Rows from block 2 of a small self-supervised audio encoder (BEST-RQ), named by matrix and row number. Each number is 200 + 30 x the weight over its row's rms, rounded and kept within 0 to 999. All counts start at 0.
Before each channel's rows are labels from the 100 clips, of 14848, where the channel reaches its highest value: "top examples" is what is common among them. Only what is clearly more common there than usual is listed. The data: chords played on synthesised instruments.
# conv: width-3 conv, dilation 2 (model.blocks.2.conv.weight, 320x320x3, each kernel summed), inputs 192-255

top examples: clipping; text has "clipped"; organ-like
conv.116,185,87,203,157,227,193,170,209,225,216,150,138,209,168,182,145,203,200,190,169,220,175,194,181,208,181,216,195,155,196,162,139,219,206,155,199,224,213,215,181,198,171,174,217,193,211,202,182,207,227,211,220,179,131,207,214,135,210,217,171,187,232,230,219

top examples: arpeggio; playing: arpeggio down; marimba-like
conv.171,215,207,193,169,189,262,181,196,177,203,207,166,186,200,229,219,186,214,250,248,228,202,237,203,185,158,211,178,205,200,210,210,173,175,225,223,174,207,214,174,212,238,188,168,114,189,196,201,196,167,181,153,219,147,221,221,251,209,212,190,182,157,220,190

top examples: harpsichord-like
conv.118,171,178,225,158,213,164,239,191,235,190,105,188,144,201,145,182,206,195,169,179,198,143,144,155,167,214,191,247,186,208,193,202,185,204,150,191,175,220,189,205,212,194,187,228,214,210,199,203,228,195,85,153,221,180,220,166,222,237,188,186,190,224,159,243

top examples: harpsichord-like; thin (high-pass)
conv.73,235,184,222,228,242,222,167,213,166,150,259,199,251,187,129,235,165,204,158,159,180,224,245,132,195,221,180,182,171,239,204,199,248,198,257,164,210,199,212,204,247,216,196,221,192,200,172,249,252,181,192,227,218,166,174,156,138,176,190,219,213,172,158,244

top examples: clipping; text has "clipped"; thin (high-pass)
conv.18,249,150,176,246,177,219,200,254,180,218,163,248,215,207,198,217,183,168,239,197,231,106,223,149,196,208,222,163,178,206,162,215,213,174,153,138,223,212,226,229,184,218,184,229,216,120,187,195,147,165,148,210,212,236,195,210,128,214,229,191,190,218,125,247

top examples: power chord; vibraphone-like
conv.131,236,211,181,258,215,146,254,166,173,217,207,210,241,199,207,194,188,291,188,203,208,231,224,244,233,211,206,245,193,180,213,249,154,194,203,185,192,253,209,196,142,182,237,140,197,196,236,210,217,181,160,203,217,194,155,192,231,203,198,239,215,236,217,241

top examples: clipping; text has "clipped"
conv.100,210,237,245,137,179,198,202,243,189,188,195,216,206,217,233,235,208,161,231,167,197,156,213,121,216,224,218,232,224,270,183,219,204,182,218,199,192,231,238,215,237,212,219,189,195,184,215,236,166,126,174,135,210,179,212,255,205,207,167,261,226,166,115,235

top examples: arpeggio; playing: arpeggio down; marimba-like
conv.305,169,160,189,197,192,217,195,238,181,197,206,249,228,150,187,195,178,204,223,171,216,184,213,202,201,238,205,213,166,180,216,202,169,195,171,190,184,251,206,169,204,176,222,198,272,183,222,176,161,180,182,160,222,270,198,191,183,199,200,159,208,203,191,219

top examples: mains hum; saw pad
conv.262,225,193,186,173,206,190,190,195,108,179,141,202,227,156,188,223,188,182,225,147,211,197,225,194,177,202,169,170,189,181,159,176,234,169,213,210,166,152,176,209,192,166,189,210,233,207,190,195,205,212,246,154,138,190,181,230,188,201,195,171,220,220,235,194

top examples: organ-like; square lead
conv.63,207,216,209,246,212,187,224,203,175,256,200,194,227,246,183,168,182,236,204,196,228,161,221,194,189,184,200,243,192,240,169,175,197,201,176,185,212,206,226,293,187,174,197,182,151,274,222,224,193,186,226,207,177,206,215,204,273,217,234,219,176,232,214,169

top examples: clipping; text has "clipped"
conv.250,185,190,195,225,193,183,218,226,174,219,252,241,203,234,172,181,184,248,183,189,139,171,197,188,185,147,205,166,167,183,194,210,140,161,200,225,178,246,190,159,186,193,246,181,196,132,185,186,139,207,188,197,205,209,213,207,161,124,242,197,149,211,183,201

top examples: marimba-like
conv.102,225,202,223,224,198,272,189,199,161,180,213,220,219,157,192,199,193,222,186,173,204,182,154,164,162,157,184,173,199,213,200,205,190,192,223,193,209,189,214,231,208,158,199,139,220,184,195,156,262,213,207,183,226,210,191,141,215,206,207,207,214,196,177,183

top examples: marimba-like; arpeggio
conv.184,188,265,206,253,184,160,191,198,232,197,218,172,210,203,192,213,196,187,168,141,193,208,186,169,198,174,212,226,203,206,170,245,120,184,200,102,186,202,196,223,197,225,228,150,170,194,186,182,167,207,155,222,183,228,212,170,223,150,193,209,191,179,207,197

top examples: marimba-like
conv.122,194,240,195,223,228,201,188,196,184,176,191,170,190,185,215,231,199,166,189,144,190,150,175,205,211,166,232,204,236,259,158,237,181,176,211,224,172,195,213,257,185,193,266,143,230,216,208,276,192,172,168,171,176,180,172,166,170,140,165,226,205,178,127,190

top examples: arpeggio; marimba-like; playing: arpeggio up
conv.280,238,225,237,204,143,148,256,222,208,185,156,219,163,206,207,259,211,218,132,191,236,212,127,248,169,180,211,172,203,170,169,212,218,212,152,158,213,196,210,209,202,220,212,234,218,217,214,159,263,186,182,207,226,260,149,146,189,154,196,137,232,211,177,199

top examples: marimba-like
conv.246,235,207,195,216,232,136,234,208,241,196,199,239,232,222,277,224,165,230,185,186,184,177,220,150,211,152,186,168,212,187,248,234,134,167,194,220,204,269,215,167,212,220,213,183,157,159,177,213,193,202,204,210,180,149,181,188,196,231,200,177,160,223,180,216

top examples: harpsichord-like; clarinet-like
conv.225,202,154,231,150,287,185,205,202,104,186,188,151,198,121,177,206,201,144,219,166,186,224,208,152,251,220,233,219,184,214,197,187,216,166,201,243,112,236,186,195,208,212,205,246,211,194,189,217,197,204,221,119,161,215,204,226,206,181,173,189,202,205,221,193

top examples: muffled (low-pass); white noise
conv.144,185,187,226,173,164,223,178,209,165,221,205,184,161,214,221,200,226,248,153,250,219,184,196,215,194,191,240,221,167,218,151,217,198,238,244,191,228,221,155,155,182,208,198,175,207,253,209,208,222,195,199,178,243,205,211,204,191,185,170,229,203,181,232,203

top examples: strummed; string section-like; instrument: clarinet-like
conv.152,173,227,164,203,188,204,163,204,211,184,215,175,176,196,184,160,137,175,185,210,221,203,180,216,216,201,198,189,162,201,151,149,201,143,214,202,196,200,238,134,215,197,247,170,208,203,194,181,201,184,198,188,195,159,160,189,185,215,231,183,202,160,224,181

top examples: muffled (low-pass); mains hum
conv.312,155,232,169,202,237,207,183,190,189,228,233,196,184,209,220,188,180,161,212,201,220,230,208,213,182,156,212,160,210,152,177,207,164,195,215,199,246,228,260,209,236,176,188,207,205,220,198,178,209,180,219,193,217,197,217,200,180,218,187,195,184,154,187,170

top examples: marimba-like; arpeggio
conv.172,247,194,210,236,190,194,171,184,200,176,174,251,235,228,223,242,208,212,238,178,173,186,239,209,246,195,167,174,241,224,185,240,187,175,178,201,196,147,159,142,209,162,178,161,178,223,220,152,224,219,209,172,208,205,179,213,168,211,191,179,221,226,203,177

top examples: organ-like
conv.186,197,257,198,226,189,143,214,232,243,119,239,210,165,202,187,214,205,144,223,184,225,202,124,148,162,238,176,227,195,235,178,217,176,191,192,210,193,182,222,211,255,203,245,203,165,225,202,187,221,208,125,170,227,193,227,118,223,199,186,212,197,193,173,221

top examples: marimba-like
conv.42,199,253,170,242,206,193,230,205,163,154,196,286,257,195,194,230,242,157,227,209,181,201,249,174,206,139,145,184,248,182,236,214,186,200,219,224,156,204,235,105,207,166,204,219,159,182,193,208,200,201,201,173,207,221,249,218,245,238,199,198,173,276,208,201

top examples: arpeggio; marimba-like; playing: arpeggio up
conv.227,232,196,186,240,190,215,166,205,200,118,222,170,214,225,184,247,186,300,217,131,164,203,220,212,190,170,135,184,236,163,180,206,224,211,241,198,215,219,167,200,186,212,190,238,217,213,179,203,231,199,191,226,263,180,187,196,179,161,181,219,206,202,204,206

top examples: strummed; marimba-like; instrument: vibraphone-like
conv.167,193,220,163,168,214,186,279,182,246,208,187,214,200,167,251,194,184,200,175,188,228,196,193,190,203,259,193,193,267,230,232,182,251,203,222,225,220,215,216,225,181,223,243,241,180,167,210,245,173,180,228,213,201,191,190,230,208,211,200,205,169,228,203,189

top examples: quiet level; the note E; saw pad
conv.187,208,139,209,139,171,185,191,188,228,174,214,208,193,103,188,218,217,217,200,229,210,257,208,210,239,217,250,200,182,181,212,203,194,220,181,220,166,203,202,192,209,222,206,189,249,173,203,215,171,205,127,176,208,255,185,192,206,193,145,223,223,212,200,208

top examples: quiet level
conv.33,207,195,212,231,267,227,205,228,205,155,221,144,192,195,162,240,183,196,214,167,157,285,241,151,227,206,160,224,184,185,179,218,164,203,186,167,174,228,199,174,237,181,128,207,204,185,170,180,233,205,202,246,167,143,189,204,224,141,179,188,209,187,226,207

top examples: arpeggio; marimba-like; playing: arpeggio down
conv.181,211,173,194,250,171,264,134,139,165,203,254,215,255,177,186,244,180,207,211,200,276,211,223,218,240,241,220,204,217,170,196,211,264,207,192,240,177,214,139,220,192,217,224,206,211,158,180,219,172,163,227,183,208,171,206,198,188,193,203,211,170,185,199,203

top examples: vibraphone-like
conv.87,209,164,185,229,212,184,195,229,131,200,127,261,216,196,191,172,210,169,224,203,230,190,233,130,239,182,203,203,160,170,176,214,172,167,162,222,150,228,216,188,181,216,130,240,187,163,195,228,159,167,187,151,196,194,221,260,165,186,199,196,179,207,179,170

top examples: muffled (low-pass); marimba-like
conv.132,237,213,209,205,216,176,247,194,224,222,136,227,195,200,216,211,179,182,99,220,101,169,176,169,232,176,257,115,189,208,207,223,195,208,180,198,158,239,212,129,198,213,188,171,226,153,234,214,194,175,163,180,221,221,178,187,164,192,168,174,190,212,140,183

top examples: harpsichord-like
conv.253,195,207,226,191,155,155,248,161,178,218,182,198,230,191,203,184,163,181,181,183,205,155,145,183,187,197,186,202,188,241,200,197,205,169,247,153,151,184,158,200,189,204,188,187,213,210,181,207,161,199,180,170,125,203,191,166,248,187,123,188,191,221,132,212

top examples: strummed; instrument: string section-like; mains hum
conv.182,163,208,186,237,181,216,210,221,216,224,200,179,227,209,202,168,185,139,197,180,178,204,192,207,243,241,217,168,202,214,191,220,190,187,204,202,199,193,144,243,212,219,217,220,238,164,217,153,155,171,238,201,167,188,191,226,186,195,167,222,133,244,223,136

top examples: mains hum
conv.49,194,178,215,216,185,244,214,210,201,241,222,201,216,239,270,219,181,275,187,234,205,172,197,161,124,194,198,172,184,185,201,211,161,175,176,202,207,199,180,173,187,169,218,160,136,239,193,113,241,190,193,200,180,200,166,179,223,211,284,186,209,233,189,173

top examples: mains hum; clarinet-like
conv.43,218,137,201,188,172,256,221,223,199,244,136,144,153,173,198,177,199,184,166,243,214,191,144,233,156,215,197,191,212,98,135,195,227,221,145,229,219,189,166,228,199,197,159,184,236,250,226,75,254,218,224,205,200,229,204,206,227,215,222,212,205,192,242,215

top examples: organ-like
conv.37,222,240,208,215,98,189,220,199,219,187,181,224,225,178,203,226,189,195,184,187,211,227,199,227,219,194,239,241,172,210,223,222,159,199,168,109,174,182,217,202,185,222,197,177,199,187,177,165,159,222,143,241,209,256,165,179,231,160,166,222,224,162,257,223

top examples: quiet level
conv.121,222,176,210,233,209,192,209,182,224,220,205,212,137,201,185,201,192,125,223,174,220,210,231,235,231,145,241,225,227,167,204,188,153,232,217,155,228,174,218,159,170,205,215,207,211,173,233,238,150,210,156,239,209,173,191,195,153,177,168,182,194,177,192,183

top examples: arpeggio; playing: arpeggio down; plucked string-like
conv.245,203,251,173,242,218,216,188,189,157,157,196,158,259,183,230,204,195,195,220,204,156,206,144,179,201,187,155,192,150,194,251,207,150,182,161,238,78,201,164,181,195,227,124,171,208,174,214,204,197,212,184,118,186,210,216,151,210,93,177,197,171,199,240,214

top examples: vibraphone-like
conv.298,192,154,190,201,194,217,219,190,224,245,144,161,196,163,197,177,178,134,184,199,166,201,224,226,221,208,225,226,207,140,178,187,221,227,204,160,201,220,170,171,180,196,170,211,213,191,213,180,172,211,210,218,151,190,190,260,159,189,179,195,210,160,256,197

top examples: harpsichord-like; clipping; text has "clipped"
conv.311,188,270,193,141,198,212,201,173,174,142,244,189,220,226,207,170,207,214,204,162,233,215,143,180,176,176,193,160,186,206,222,233,214,201,227,237,124,160,223,178,195,173,137,184,176,207,199,182,245,176,221,145,186,169,188,200,232,152,225,204,219,196,182,196